A small image VQ-VAE, trained from scratch.
Model: encoder arch vit, encoder norm layernorm, encoder activation swiglu, encoder num experts 4, encoder width 192, decoder norm groupnorm, decoder widths [48, 96, 144, 192].
Data: trained on procedural textures in two colours, tilted and lit, 97500 training examples, 14.0 epochs.
Rows from block 3 of the encoder of a small image VQ-VAE, named by matrix and row number. Rows with one number within an expert belong to one neuron, the router's apart. Each number is 128 + 24 x the weight over its row's rms, rounded and kept within 0 to 255. All counts start at 0. Numbers have three digits each.
Before each expert's rows are labels from the 100 images, of 14976, where the router gives the expert most weight on average: "top examples" is what is common among them. Only what is clearly more common there than usual is listed. The data: procedural textures in two colours, tilted and lit. In brackets: how many of the 100.
# router: router (encoder.blocks.3.mlp.router.weight, 4x192, trained with AdamW), inputs 0-191
# gate: expert gate (encoder.blocks.3.mlp.gate, 4x96x192), inputs 0-191
# up: expert up (encoder.blocks.3.mlp.up, 4x96x192), inputs 0-191
# down: expert down (encoder.blocks.3.mlp.down, 4x192x96, transposed), outputs 0-191

# expert 3
top examples: green (96); ground colour: green (70); pattern colour: green (26)
router.3:158121134146154120130123118142104130117094138127149175168099113165188149153124163124132158125065086103121166120132124145162122165131103135122171152148174139108115133103094100126107129120128155127147105131120143140112138138114171168208171136149122119190113165145113131106157154114143094141096119108159125104123114085179123101115155127139152145122132143103085102126104086146118085137134115145130111126134115142149094139109111146116174141144140127135164130134119117131138142072112154114141137145149119092098151144147113135127069131127169142128127075113142089129128119090129130121
gate.3:133134104067155194113093140126131120108180090122115154158120155112119160143122149121140100054060102110108095122165123123144107111123110136149163111143123123141120117075137100177137144158145133126168139120146116128124124134114137128099118123151123086171133184169150129160110127153121116133130130100127148118147135138140130127125120128080125113121147141134174170131132145130131120124133104101131167123140119100139121149115158116132073108105171068133107117110127099159140153136148122147120152097109130109098085136134168126115087150110132129148130095145200137153115139150125124092
up.3:120136163090116142113153114127126159138146159133135084091135103136076089151144148108117143133125107079150175131121109112111138172163138075121089131136114148119081116117116121084106134122125147167123143136096105117128117120182118131139140113137113100157159160123108106044139128081093142129084127177127126131081132147115149148132147116148114138154119115126113159128109114108076117127098165154110143143132155100109137144173124115067145125111131113133117129126119119115149115128139096127132130193162153147162160078117106130152179105113105126112125161122108115149128121155153122144
down.3:116130107123132177132114123105147120161171152101104137142108153156158158167131132133103055122152135084112130151128118114122138104104130093123158116103154079110142099128146131162125100152093131135101096115122140085104109104139131129117133112124151147130144156115124120134125138153128158096138117102128154149151165132163115129161129186097100121127123125123145101141159104142135173135118115120109173111122173118163131145095103170103115113090142105119100174137099141154134154131116140183130138119113179139159100086122126137102149028142170147100106130112150148121130111138121143104
gate.4:115132112103156133127140101127136151170150093127134102140101111102110117113126167152113124087133126138142132062164055115129123118127177128112129130102140133140119107150121162102126126099098146138076142123120160132127146144146121126218157149162131147129100083152139120106152148103144106131134145152130133116059161101120160125135128113121119135136145157106159110120106122124131149136162153172112134140111151157132106114117062122094110124134089152124123115115146131116122113117138095113094107163074164104151094093105139130105161092142144128152144082148072145154148117108139133137
up.4:104147172134141136111113146135094116093128163127102107115167143157154125120105119091136181157118100078115168177107120111141125124118135151139097120075117135125133131103115105121088133124149136131150130137117066142114125129142127115110135116152123105093139132170105123132109159133102108129111119157128080110125137113111099212114155148189145158118101127157110139127150128107117107129163100147169068139131086080130121110120135123138136119129131163121145096129113134134081139146130135149111104145120164145100160112146085128156100143156129129113114162146144157088153144188183120118
down.4:153123153108101118140138147119090142130174103136097104123117086133082115098148083100148140122176123150107161089103097113138138159178133093123106151149132178133122118143128117124134161141096125174160136171093161126093158136093121143122114110100082155123122147095167148078107138106124165111138122129073157150163095109167111121137107123175119123155110128146116157108121135179166099129149152111096150126146084128108147156115149151115119140161123130148106096093165096141144124101134156108117101137094147129137152132097113138152149154158119108130149123131124124173118147111107157140
gate.5:123135117163117092112110144122129145087133132127099156101117133177131141139119169112145098125105113085117123135092171135162146162129133146129118125139122182115108110128145079110110140144152118137089090129147154130130104127159131128095206147098138136143145165082145137127136120106129156142121134114108147139105109131101111110153133125149131121148133125133126166127096148073149087149130052148102126164116155121089150110116081134055104121137179128133107108115155120163193163162113136147087148112133126160105139115116111125082122141146110128100130163116129150124120133084115123133
up.5:120137142149120138114090106129185120194171094129123115160128112068144151106132119177155148125105151128154163122176120124125113146134134102118101112123126067127101118136131155166134161129137140138094162136110150129129124115143165136107087112144138156153111128128136160160153119091112091134108154168140119158100113153086158081122154143109121121147087129130163075117131160133072146119137152125117087125138111116163127141121152113138102120113133100120112182127105119113171129090123111115126126184087096161189131140126102125138121092130105130118136140127168144103129095147123110134
down.5:112140135169119154144081090096163180135146109153131137134196135075102126136138118123097108104146112127127079146146147081114108119120120144101128117085184101181113085095145146102123140125098136078196148125138101112130133162137124167145122122140108146135088132128114107105121108125142125095139105155129116110103151122115149137174125104139126152139137145108117168158111126144144166124110112160135132148072135137106158135124125126128150109139103089123105124120130104144152140128124164118148135109073070120120146141142143166131154095131114137168119100145086119130165143134140164167
gate.6:138144072120153189141155135130059147097122159134068141145114142199084152106110104193109133131124121168112164141093132128126136126109184135145091117097169136127129127094123168111099142124138146130100169126122146162138107134148164133133117124128123133140141131092108116163102184115123124117106134082113117158095152100097143132142122130156131136106103115164112110131141112144113123119174110125133137092109126118140161116124094149115139134114101098132168109138123147147169161111138129106136120106096123097117098125140138127098118101110134130087098134128074107140148152136175145096
up.6:142108150121089080093113125126189119176118055120165107159136132101176151158155155097140121142125086142131093125158168130090113124125065139095155126121092116118137138127140119154140111142134103130110048131095123122134136148127114129136136126126125134123132155175167125085129079174145126131118130150130145094147073143151117134108158132092126114130134144170145115129111145139130116126112119117118143170134116112109133132140136123148101127134119164125110117129116108105133097136124116138123148148117153173156084134148119126148114155119124130167154108127164163148122055087077128112
down.6:135113060158112088131146148107116159139096136161089103108106112086153155077099151109126124151146129102127146100103137125105159122145123146159094125160132129165174143140138139178105111143119128163067117138121117182116152141109119080167142162109144119129123115103141133128136149139138091161131126133106093095111140146153141134111150155162174144145109152121129108156147144141152163091118156152099115119156085141123092145074128135136066151119134068154121108148145132139128137115101161122077130112111143092129147102127120120151117141154166122158102141115147100140143154135113111142
gate.7:106116100113112160126131155130106081138147097125104136129126153136159130143142129148122110150152127113112101091125148132089130077152172111156167098126116141145143128137135148176104156129139120142097108123150112127129171129087119122119080136167117081086085162189166128113088069154128147146115140095131116141109128146094084138111125132144120115105141144167177158124122128113170175129163108099096112113102117139121153154112109119081121109116111084117108145146135152129115120153116105108143133148113134115146100147117119129126121144094159124123142179123088089176125107195136130149
up.7:133110098030147132137146177138134140142154136128103117154126149121121158141133142137126119133158133090135085108132139131137112056142148145123111131106113123110165158120090132189138115116096129145140131114093096126121149098137092117166145146125132116078118124158062100118137070110157165146121118120114147131113128112103155098132157112134144136134109135128131120131125098100158216127151135143141120137116135136113128145124113101080139128140143155126121167131124158089156098190133121134129127132127136104139093161149116128088151123125130125091134163140166085121141136172096132110
down.7:111141157123100165111132153121123129111120133167146114151107112122121165105089114155143156145114118185130156112115069120127121147137127120154098164146134104160179145132100160123114177134152141119144127130157121136153111113131156095096098131183108114128114090140089169131089144119142101126157152163115138128121113150125135140115133149136137139090117137112177133105122120148122044135182133106146128088147118099100100107104150125147112116074120165138158149132127101135116129135119101107131120176126115111140094128126134138121136117072099106161157070138138088165114161155105118090

# expert 2
top examples: red (99); ground colour: red (78); orange (66); pattern colour: orange (45)
router.2:136110158104116119128129172134116090128120152124141149133124154203072157140111118157138154135110146151138170103121163130080117168131124108119083144100100140146080147133092120107137143143164124134166146133086109136135139113143126147153101116170123110157122162130119136089140143088140149124119128113147113112132161125123116148093172154153115130182141132129090159132133109128126096125140175125153119125118106153138135120095130152179161140111118078130177160142149133121101078100114066124139129133186132121113190125129141129090125140136095135111107130084154087119123106115119131109
gate.2:108143146054125139137147156129192097132140140129077171160130143122142107096117109154153132121118152115176114171068125124128096147125130150132157136113172128154147114141134142135105088133147138156184130125099073134174153094127141111097113134121132130109113104110112158171146106131150134125145102092126098180148102142153108121122137137151138154088104122118123127132140151103122109136148102131121077064124129120108140116146154138123166118094122181127152157156108148109186118113167105116098106144134099088152126120129125118125146090115112129109150123117149095165122122116155145115
up.2:136120078091098130114127090128098142168171088130158077151143111141117159107109107127146122104094128085108113133153160130130135169130151094127133123157145107162096140176133150135157129101137137119120145129135111129130110164134125123073180125115117122167180128112123132157138104114165095119090132128137135149146160114131128147129143129024110129127089147122131128121135065108156164134109137099179138118120111159156134133119087128119124106146102126133117135130162116143124137161126168149158126120069135157096139156073122127110140147133140128109121109124071106122132128108122128150
down.2:121101123117126156152154149129129132088174124125127148180119134124172125094166151141117106162167119149123113097107090129170112169131122141175130097156113143118125141142086123127091138170113132060078150140165130128139142130166075076136095188118121153121143114139078138139148138141141141121148068118105154152159143123159133106098144115135115120106122127132126157151125163150160132132127110113113141088139112171116131083145134140120108112118117118130091114155113171160146139134134150084119142080141086104124149093168104141150096130132140123143134087112124116119097164135119114143
gate.3:118105131114164145109160166112106148147124127128119122140114144083147153136159129120114154137127130132098122134105144128085134085147122107140142107147127077104125148139158134149109155149148144106088149134101107111082141139140095127161147106141130124160104121141141108143127112152105115135175127111132108106067124137136079163118097162146141142127092137132077137139144063130120108109142116109111109126147082118125136136132175107123105147145140125131133101103125152145081178158117170164111111133164102092128127114131153119128118118104182131162110123134205172160124183066111126155
up.3:140131140128154106112152125137096122127093138121117188135118119126107143150120122124135114123148144125132103157139148123100135147157142126129104127157122126125167134167188155104119162156152145105135158127125144132096079135124137124112014097165128180179108112093148117112144139134115104129173135130121107182137102096114101116102124150072084130135117138163095143137107140135109136127122171154153152116175109118072123163131090136133116126132076118129138158118112164137085153136115159147140116102131083144126106092103131120124161122103096124117121130107137135102129108113153135159
down.3:168137122090130104138123162148149119149100111109102160125123142166131128122105127121185145103119136158107121114120147126158120101135103123094131140157118096142131124125106154100136118113159120148098130090086175157162086132111132137154103102142140099162138158146087178110116122096174131121158169136151087147145135130144119131113142109103114100127173170076108103138172134160141120134117130149162155100141164104170135095115139135124104121132136078083072136116106141112119083124139151133070126120097092151122114132159096134154139138132117105115164171131101073141134107150125144148
gate.4:126148087098072156144125135133058146114116177131143144123144119100116154106129130139106137137128103187060142111124119121153142097118144110134141123108149120160146110122141109143165117118105153133101144126115121129115088126129153136153206131151129097109098109161106107149176147146120093113146113107114117115118139097107164164114091135141134130181121146086103094125130124121165139139150161111114143134117173116160148119131111139091161129139082122130090086131098145081135114132141109125140119133110153130131201155109136130145149136142130131109130151130124128145137114136046135166
up.4:112119123111066175106104149134079141082116112129152101152135155102129093090140138125123146143160137101097143141147117122118171078138148109095120136135134120130180144092072126104136121106099128125137134131094156153115116134072160126112114114156129093082121128159149121153142133113128107132185163119145091152141126141158073159120172139133140143155142107177130128120138097120172144110148134116107150117095132069140129115139098119101126134157082140123144124147151120075138084096145159133159130120129130117152164152111145128102122152128116127082123165121137116137120120095075131147
down.4:119095121108130148139144091121160110115164150107128145137178126134090152121139137116141152117137122137165139065102128125174128129086165090122116112095110107121109180121119161130137168118185143148134145129093179124125131103106136198127135157123114119144130146123076179113108153119136104137125137099158130123157107117116148150127174126127108154060130112127137125111099133118128104119143112156158106129154100183133131093136127102124101154118107123110157148128138141110092053124154149097099109148134094121103146160136146152122135104151137124122152068142096100130086129115144125122
gate.5:092152098082109112163123129133127171134142132130158127116131136117180135103138086176110143141120135114121176126128115135123114147136099141155156107044104170130117138153127125108105150117138106126135170126138139122142157136101103126168131139114106117088119100077215085107126076145147114135104120134131143115094135098163130094122086155108167123130158102144131122126115119129091139143134091126103111099117131080131171148141097139117146122112122094138131132134090131137079137120142154127131145128173119097089180131174132122094106167094141131144136118136112101151110141150102128129
up.5:113136123086116107143098109138113140154137119125183157105125127133156135081125126154121142146141178089104153121124121143138124160145141138151133112080110143112084124171129141146124122086116115132083166127140123142148144114114108111140112165126131129131124152137163130111138096126160130134118119122124128133099106182081120099095158167105113131119141096165118144135094092165059170147155084123061140122159155102101131109132162100144170111125141087137155150111122104121149115127137108119155131133158121105064131163115170121181128147088124131070157101136127115121109145127101136121
down.5:142129110152069152117100162170157102125149076132088167126141133091135147117120147121121116064088142139126167140084130111122152137129102090175129092123123129130145139127132121117111106129141093111144134120064103125162103112146138099153054139106109116102108177127146113116150140115155105122145132136100168108138162136161139128120132135158102161124127181103146126138117132099124140092123125119103138180182153096088160125133154121129154148100130119180136116157133145115150151094177114110117126108164120136123127133133119155154110173114142135104147116116148121101146163120129088121
gate.6:127143084213041100134125108122123076144165076132126105141120126105128133114134089125110085127145138198083173108133148132134155103133146105114153130148152141165124147165077109101155148169091116113138110130131147131150134132101113132093129131105131131142082108170094138099114111115130129133165133097139125109126140082158162132136100129096133116130114112093091100125116127121131141133144130142102107142125114121143141098102063140149127129096133114125139083132143127147127170118125129163114136094151127135087127155142136127124160157114172128145146160122107147132128133153149127091
up.6:131105111121129112152163128124151153124109158130141078119134126088055109150126099131108112150113128110142146106121160138110123106137115155125180130119100173150072121148117142183123105146137133107104125109151155119105146162146123133102169122146129116104116087108124144115184130099160120119190129107131088075122124146154095102140141162121104129131117119161197128122089163126198123126165157103113130139116148151142133147121089148147144139128077084127154108146124146107103141142123122149101121113123122128092140123112143131102122119130152128120135121105101176144123099074160149104
down.6:135138148121171161138108091123161107155129091135132131128095153107125176171100134083099148157122120151134150158125105181099062139136125184149161135116147133161110205151128137096099134103160122158126097120118158132146096124153146134106107131147117111159137086105115121115125160107125090091107099122077114142161118105124109108148132151139122134104109152118146077145125143135104176170097167117137131111153139138163147146125106137143150109093097102151108119136142146128101095131141117138102145163141128099111129117116141078138153137094108120101112144110133095149102163138109103100

# expert 1
top examples: black (95); ground colour: black (85); brown (40); pattern colour: brown (30)
router.1:122117164131117097146079162162184107142108102125148111127135112113113114143155117094152107124113124138144083123153150115125119156136098110140154149112154155113095129116148131074105080113118120116105114127177079138138129122123104155112123161101123182136131146137100153125121134171108132117132129130141122135105097132165178160121064061137114119107123132127146126129127106128140116141130123140134165125132132149169134133141150141094120124116158124131168079123151114142071134125127163093093135130150146127146155212111106132119128119105152134129147088144095135164136130149056158101
gate.3:123137160102101167127131131134127143089124130129111109130148116128045074100111164091144146126143124135144084160141145130147117131127129148105169129134128111128104116192102106154099120103142129138198138124126098137113105134110107135123170181135128117148133150154124100176157149150102131130134107133142130176098106149103141117116122097125137129102218117126130136123130139116163077124126108131120138159113098136127123101149177122084141121131135144127116129128126110096103117134157183121172119124114115130091169136107155125183121121112129128092115098141153117117128187117093127102
up.3:142142169107134149143118112134124139103121086128128121155133129084092105131141124136124109117117129071142127114185125124118126176141126107129173136194148166160057132148106120118116144124124127137121119128148100135117120117108116126149196170119129150157123127126130117101153133147088124116118117143118127129068116090116102054134088099095155116109183126103142115133122146145128102129124172151110167152127121114121129113173158137133152147165100101127125115130123141112108165137149181106190131150124132093091132123123113129167116106107152128127136111138086105142134170087161142133
down.3:128135134127111141114110133141084194140129102114139089140146119105177127135131153137172125107121164109095182107135134127144130147123133126119112072143130116097136129156065118116134132127151152149089090152134154107074136160097153078099174138138108117174152118124104107069109144120079146183126110152136151089161134100175134143101135132126094131157143137115113129105143110125143136134153159138179110144143128085120107101151146092146134093158117158132149095104103115094108143156112142115125131148116138117123171155111127104144165136108138123134107133160102090142106139150150101145
gate.4:130141073062134109122138134131131118127114133128103112081125135126149151117131146126144150119132173083112130115151152126139116134153133170131096112137141094081103112072169124174130096097148119143137144125114112129148103109110106129094121139161131116154147113169128124168129112109126137134103130159141146177114130088162153081119143131120132121122158128182146136128130077096168124120143040113128107117135132102136128118085113118101156139117118183126124157135143090150078143143129176150130136120079105125099129082130118123163133127132129129098123168160182146157121147120158124127
up.4:138139091093114119123134128124135145161106134130176088105113117110133156120142162126168128127107164106142118099157124141154132126163141174138149109095144124077140161110130078189136115128147107114140159133134105120148093163104125126086108145153122131143125094098165119182127095116125153146118133133149141157088079108109134094121121131097133103108115158144173092126142148131151155117111061135119135144130135131116133101105138142096107111125156153128124120104133083159072122178111143133126141108050136143078123161152128124154114090113118129105144149137171110137099149112100113109
down.4:127121125159127171125125113099132109135131097119138091133148121061142129134085110111118160108117149095164132134109137119115125106159119144118157119137165164146119101195128119132129114145111134097183145108140143142121179133148132105198129138101105071155139085110126111117174135109108137111123122092127114170156131153158127127173068129117131134158120093124107151113118153156148099128126102105152157102125117125139126109130115110099168140113098118100074124157081150118158156074160147137126113121101150135150126148155122134146100158120155112137138093136134167141128130088170138089
gate.5:123139154158169153129123128120128144153155147124150112066103129118126136161170142154141131171139099164109088158171136131175133124134109134081128115149133109134060133139096086108162136122145116106116109121161141110137130161079125127122065113123134154083132141147095105102125140172119144132125127138144157096116148111163119094102130113119118115105151186121103147130101138122149123112115158108104145147151118116153138133104130111156152102099124111124070151139180146103087145100118180129161123103154132126122144080126148120149119142133171124090130136122164165104123170139161107106
up.5:124116114107113089129153156133132094111118145126109079195128131118156106117088103159132143085105142110124150101121139137131147099121131134148130125085156164123169115120108192148101127133090145090209132129135162153164102106161113112121140113174117141164109135175136157102109123115116101124068129147133114148150136105141126138121119156110116133163126077128172142129144126136073133123146081136091083118109134133130122105126126139126124128142126168125136080125155116152156179173119072122123117123139133148149105172124102130110126117142141126150122102167091125160142131103121143115
down.5:106115173102126102081153114118129128096098173101081117138141152117083155098115162144116133147156089157117143097160096116105158165118126110160114165140100131109112114114113128155137118089186131154125142140142143118151156128104097120100137155149171109133093142141142123107135122134123172163110167111177117147114086112092088177126114129109143110109109108109130132113165120089135093145117111119151106144157098096117167145108120123118129148139129138123124115079096084136117107140101123148155177124065105149124114152130122151126095128135138067151123097122093135124112141168122112121
gate.6:135122083052112072131092120123097171169132103125147086083134118112145135100118084160133139118146128136144106158151135124147107146121144140123132142116130096144120119135071123199142156123118110119104145116121162125113107140126052143084140088140136140173155136121123159109130177110147143118156143140132154142104150146153106129144153125131126136107148150142154139119123133163151121141143153074123106144117126121102117099159098083083124141159113120127165160148097159123117104121120128128143136128057154152093111101122167132148108103130100125146132151085137139155140105139099137116
up.6:119126170091104169115120154131146149114162160127154133092135138118064131149119141134150149138149124173123125160086146123117103164129123110149099143123077201100149121144099163134128124112118136136143089137097125126136141113142112128145141119153128108139117088071107115119120122148103138122158135121115089103119102038095105153129165113170145145154084157104107145125139128095102083129149147126140153119141155154083118144150122157106159127123111115129110144121147146109140111142165122131128122141137105116112088168165123117090139097121136133128130176139185114120133150072164130120
down.6:180099146132141145104124104141132145099127144111099169123150119148182139100133145147142086134163157132149149123150092190116102088110140149117121147148131132161154148136129097119160144135134106138121090094087132149124061121132145099109114143187136117130127137087152082117153150153154099100118114104116156113130157115111099170117129122159146139135122138073175127125070150122127104127162154108131147180118121126157127143127149131118139115092112128133136162105118112135100115084096112127162140112113136118111086112093154119083113076122130137182103152133129108139122138137085152125
gate.7:155100148072140133119106075126157086137142150118136145173119158144112123077133136149105090162142126157146149116103134140138116100143159162115160117168155160138137125135067079097116102135128147105147143125062108110091133113127112116087082127133129167127118132121143162138175087152105113125121126142120086116147096088115114174110095183085134147147176124150147170137092139130125133136108119136111175136117120095171130122095103160118185155088123142129147165146122136129146134126127091128124138132134115119079120116113131128154127127133119124123150105129165165141123138138129134132
up.7:111121155139164082158118116133067126163086155129096098201143122109105147135116092181166149108148160161139111080093147135129129111146171122130147135130138157085172110152137136128124138121130119147106135126109111137148129149115157136104155120102131122152132094115142108133146120155112107155218137103132149079135112160064077112130179113154120120139155155093134135118091136140091132129143142124136111113142140117095121131141131113154155119143090155129134160116117155125101115141112132101146140141149088122151101110167134127136119113133089128093147148108129066123120130125154120134
down.7:122080087136177108154084139151107171171097179149146120103167115148126133131099124137154173114119113093099142111095121127141141115160096102127132138119165105132181122110084130138147171165151121123129144107115163131116107128107120152104100135111092143146108139080149121091134143161131149115156179142121158134152157149165163112142128105112161130154108158135136168121135165157124108120130125100130081082172116134125112138137115130151173116129154099126112115144127091132141169154143066141113147113145131086112127116103162102150153126092098104151127119100154097115126132123152110135

# expert 0
top examples: white (98); ground colour: white (77); pink (65); pattern colour: pink (45)
router.0:110117088133177160114132137141109127109173091126141138132135121090168110128121148124138089145165087117136115135147103122128139035115155155133149125143139085105180113152116140161145110133148104093119094135132145131123125129122141148077125130151124096096121105079160111146121117150150126119163155156116131152172123161140104118145146125088118118099127108155141150127121144127143163118126089089106113087106111093093141142153095077137142113167154166131101125140099131135177163156142127161143132100155144129161116099145145130151138122151078136110120188148147136124145150133167132148
gate.3:142146154054131141140134161135123131148135122123155144150126124138157126149116129132120130120139167129115162166107111129085125139139131134126122130180116076098134126142131120091097135125141142133146136133097139114156108097130059131142126114118121148106153160153121120152154125086110111144135120158128138118179130115106145070138068116171087132132143109116106128130149063154116122132144120157163103126130112100102121103172133131093171127089110162130150127135117118144109164167143187108171115138140082135094078062081163126138134138111145130088105111134121128155143138107110141149
up.3:124118105126092109126142165132128111103137108124163122080141134135153133139098129086097144151178089147136136103144102125143131095119168129123137124120094092097111149159104138125117107102102105139077133124164160125132149136196079132136086170148134157132130126164119122142113172114145155117104110122131138173134147176152158141141135121162123125082112098167131134127158086092131146126150107174115111128146102095106143120124140120129106141089104173122137135131068133147149109104155096118088131113123115131124092189129098125130156156156117128112112201121142134111159119141092138139
down.3:126146169145127134126132070130127152147147142169128115158140099136130117114142134149118154106109113103159141093188109130166132129105096146164134110110146111168152065146077157147120142163126175116153084139158111156134125104126164116117156131120116122174082136164106110131092143131103124118147122061126125103133140094114141112123138136093080119139152140116124132153128124145141140109132107113161146103166121145138090103152152141126125113125112119145152113147131174148139145102161163083162153133128114144078113117108090109154164101096183088112160118138080124135098131122137100115
gate.4:131132153044172063118128120124120144126129113135130099113134139140122136157116118078132114161177153128141133172164115119092138121173125132114128140114099164142110143105175125091109122135170107161198113126119113132116082142105115129106131109115124143129143129105103109098098155104085141122116123134129131108191110147172144105149092100127120138103138101149152134126142148115157100137102139135144088115109129174115115107147122122141111129126130115124139143098169147139031152181143115135133128110130122113167088117099133129183140117096106125121143132136094135121139134138143130116
up.4:150121134152120140100115154124090128115186105126111065098132121098136126146126145134124111116090124179099136129122152139165139138090148107104098138154170095101087101158096160139106163122139103122119099122161165139105119120133162130138140120127123127132126087149120160137144142124145103109136108118120136188167114099125170189116142129148159131132133138067143099115106155141150118137113170150132092124092135123089120112121171131094132140153090139135189117154117107152108137067141130100159139149209113160119136140122139133071134129131131133132137116104111126123098117158132119137
down.4:126149115123154103156136111131136137126107082156109087128116120142117106135108129141111135151117095150131142168099094137111098121103110151161108126110117129139108151140118170142125129155147121116124123103120092130119111122113091120121139163143143129115113101159100157074153159128115130136129124158133079085142146107168141138138138077161152131102137122125125105107155149175127105177106136123132123126150101140144097114158118133131186088111118143160129115190173152171118097126131132094119108152158133073091154128138140113154104122089123056167120095153146132187131180170115104145
gate.5:121119154098127104123158092126111154114118134124133101110112093100133133142124104142121127179088103131146148106088141123092142143131143111165145141134156141114104141142156087145202114121151102125133117123112106130134140112096149134136134107158127149105127149128088135148138067148146120139128140109119103165184097187173186163118133145121109146095110152076119140129115105177122152109107154114113112125152125126113133107140153101122102127151122142123116099128130083147146161127122129140126123137172152164103150116121136126160123172092110125133173133156151140165148118047191128133
up.5:097141184101167154122138160123192103106135189134131164124122133145111137102139149086112132145155151136125139111113119130120126106127167124130168129043129130149129147116067141091093143127135107103147119131138106121105114133130153125157110113127128119146095081129126145095132121084132133143096127111125157106050154085084117160133096156141170133143103137146145142122181154101194120121141126148111147143118079098096149142145138140127129123105120124123111154125093125096106084124133139117132140126095110138125181149140157128102128099115119132142109116131099125102123104137091134147
down.5:131152160153151162119145173122141135111149119111184146122112154112156128166106127107153132137152131096123100151150113095128130118068152108095205133117139131102110104095142112109085113129142112125172122117143096102147109111099127167119117115120084127115149122183102095129155102165123132164117119162121135114125122152154140127133144127103108123129133105158092114112131092139145134117118076131140116106117130149134174120169141140127124149158128151125092120160145130143117163130148182114130120136134122146080137137157065101118109144117146161097069153129125106111158121085182153172
gate.6:116115147129095103123121111126131120120168137130164107151117107117148162116122120115097115147118157180127086121140117141129105183118158125145135111157118203159079121112173133114133171131125110107113164127138147125103160094132148128132138132147145104087118159165122154139155071121113128142074127115117148107095160121127137113137129128125148131132111109093126135121124134168172136113121145145168075146138107120161134148099131123090141145134107079134159133099126123142133138145097109131095121125123104170079131118142115128068108115140142130174116064127110177080153100182119121157
up.6:115127083146111105134153144124140114137102168132098174118137117114126093098125128064111155171138122110100136123133111126164127135122126138132099154112099171135090096143152099177147114109142149094145168129149139135151160129117112120125181127108129150106112087055084112097127087121144119103088114109126117113088121142122153145133171148071126139086112140112150095134135132106152139112144081121134146119113140143174126129123096138130156164145152161133141109152175140124137151140145170144156098133077099127108147089137125134152128108106152128146152073134148104102170150126154136111
down.6:140102102133083149143107135125133175147083165135151183083103114074154121138125140120167131123125076128166147148116118134113110129090105102126135129124148099124127152115173140086160088105110125159164129125170133085115131124110147144131098110120114123175136107087159159133092161109147172112104142099117162140122129134146134123099119104158108090160108125132120139167125117175128115123118121138126128128171135161095121093124121136147149152119083145147140175110082133137100113148105122130140154164120131158103177144152126125136161141131114122156123163116166139169118119101063122151
gate.7:122145175091134088112166178121167162147167107122179099113118106103124168115126124102152149137108091147129120130132107146118113128139159135096176128113096108130143125131146114124109133160121099130130144125141161112123183129097111129119149080084123115087118139159099122137160085157148149144203122106121151113140146175154146105153115116118118136137117154129101121122117141145064102123153138146102189124115134138109113157084081110118114119099077132135118130144146142126160137160130153109148129116135129155091087108105147132097092122151126129090113175113154131154100108142151111116
up.7:153144159207148091137120092120155101107114146129134142093119157139119110129142123133122149110143124106180082128121117118146132125097155138132153145127195145140168135160078122088111106100115089118083127125123109141127139136161141137124084107104132152149143101106138105141140138112110123091113127138131120170110117128113120196139107096135102137108139129103216137123142103143086140114123078090090164145122131135147101123178161116132139131110107118129160119109124112145146116167133142126112140146129122139151126100150125131121100110115139125093124143107205173132122177132125133147
down.7:128166108168109148129065109148133149164158151171196105139164159112086093107150113092129130113096146138106120109123155151108148136105137127126142089150119129127116142156117140128167155141098105084138149165126095121110094096101121209147115138110092111114131107171143134115140091139122110164065162151142149097130133109120144150130102161148148128165152106080128130156118136162149125100131138130139139125130128115086114092132136105098105112117136090101101123134134182106131143116142136131128118098113102118078144130158097119127158143116128108110132105141131192130119143135111118152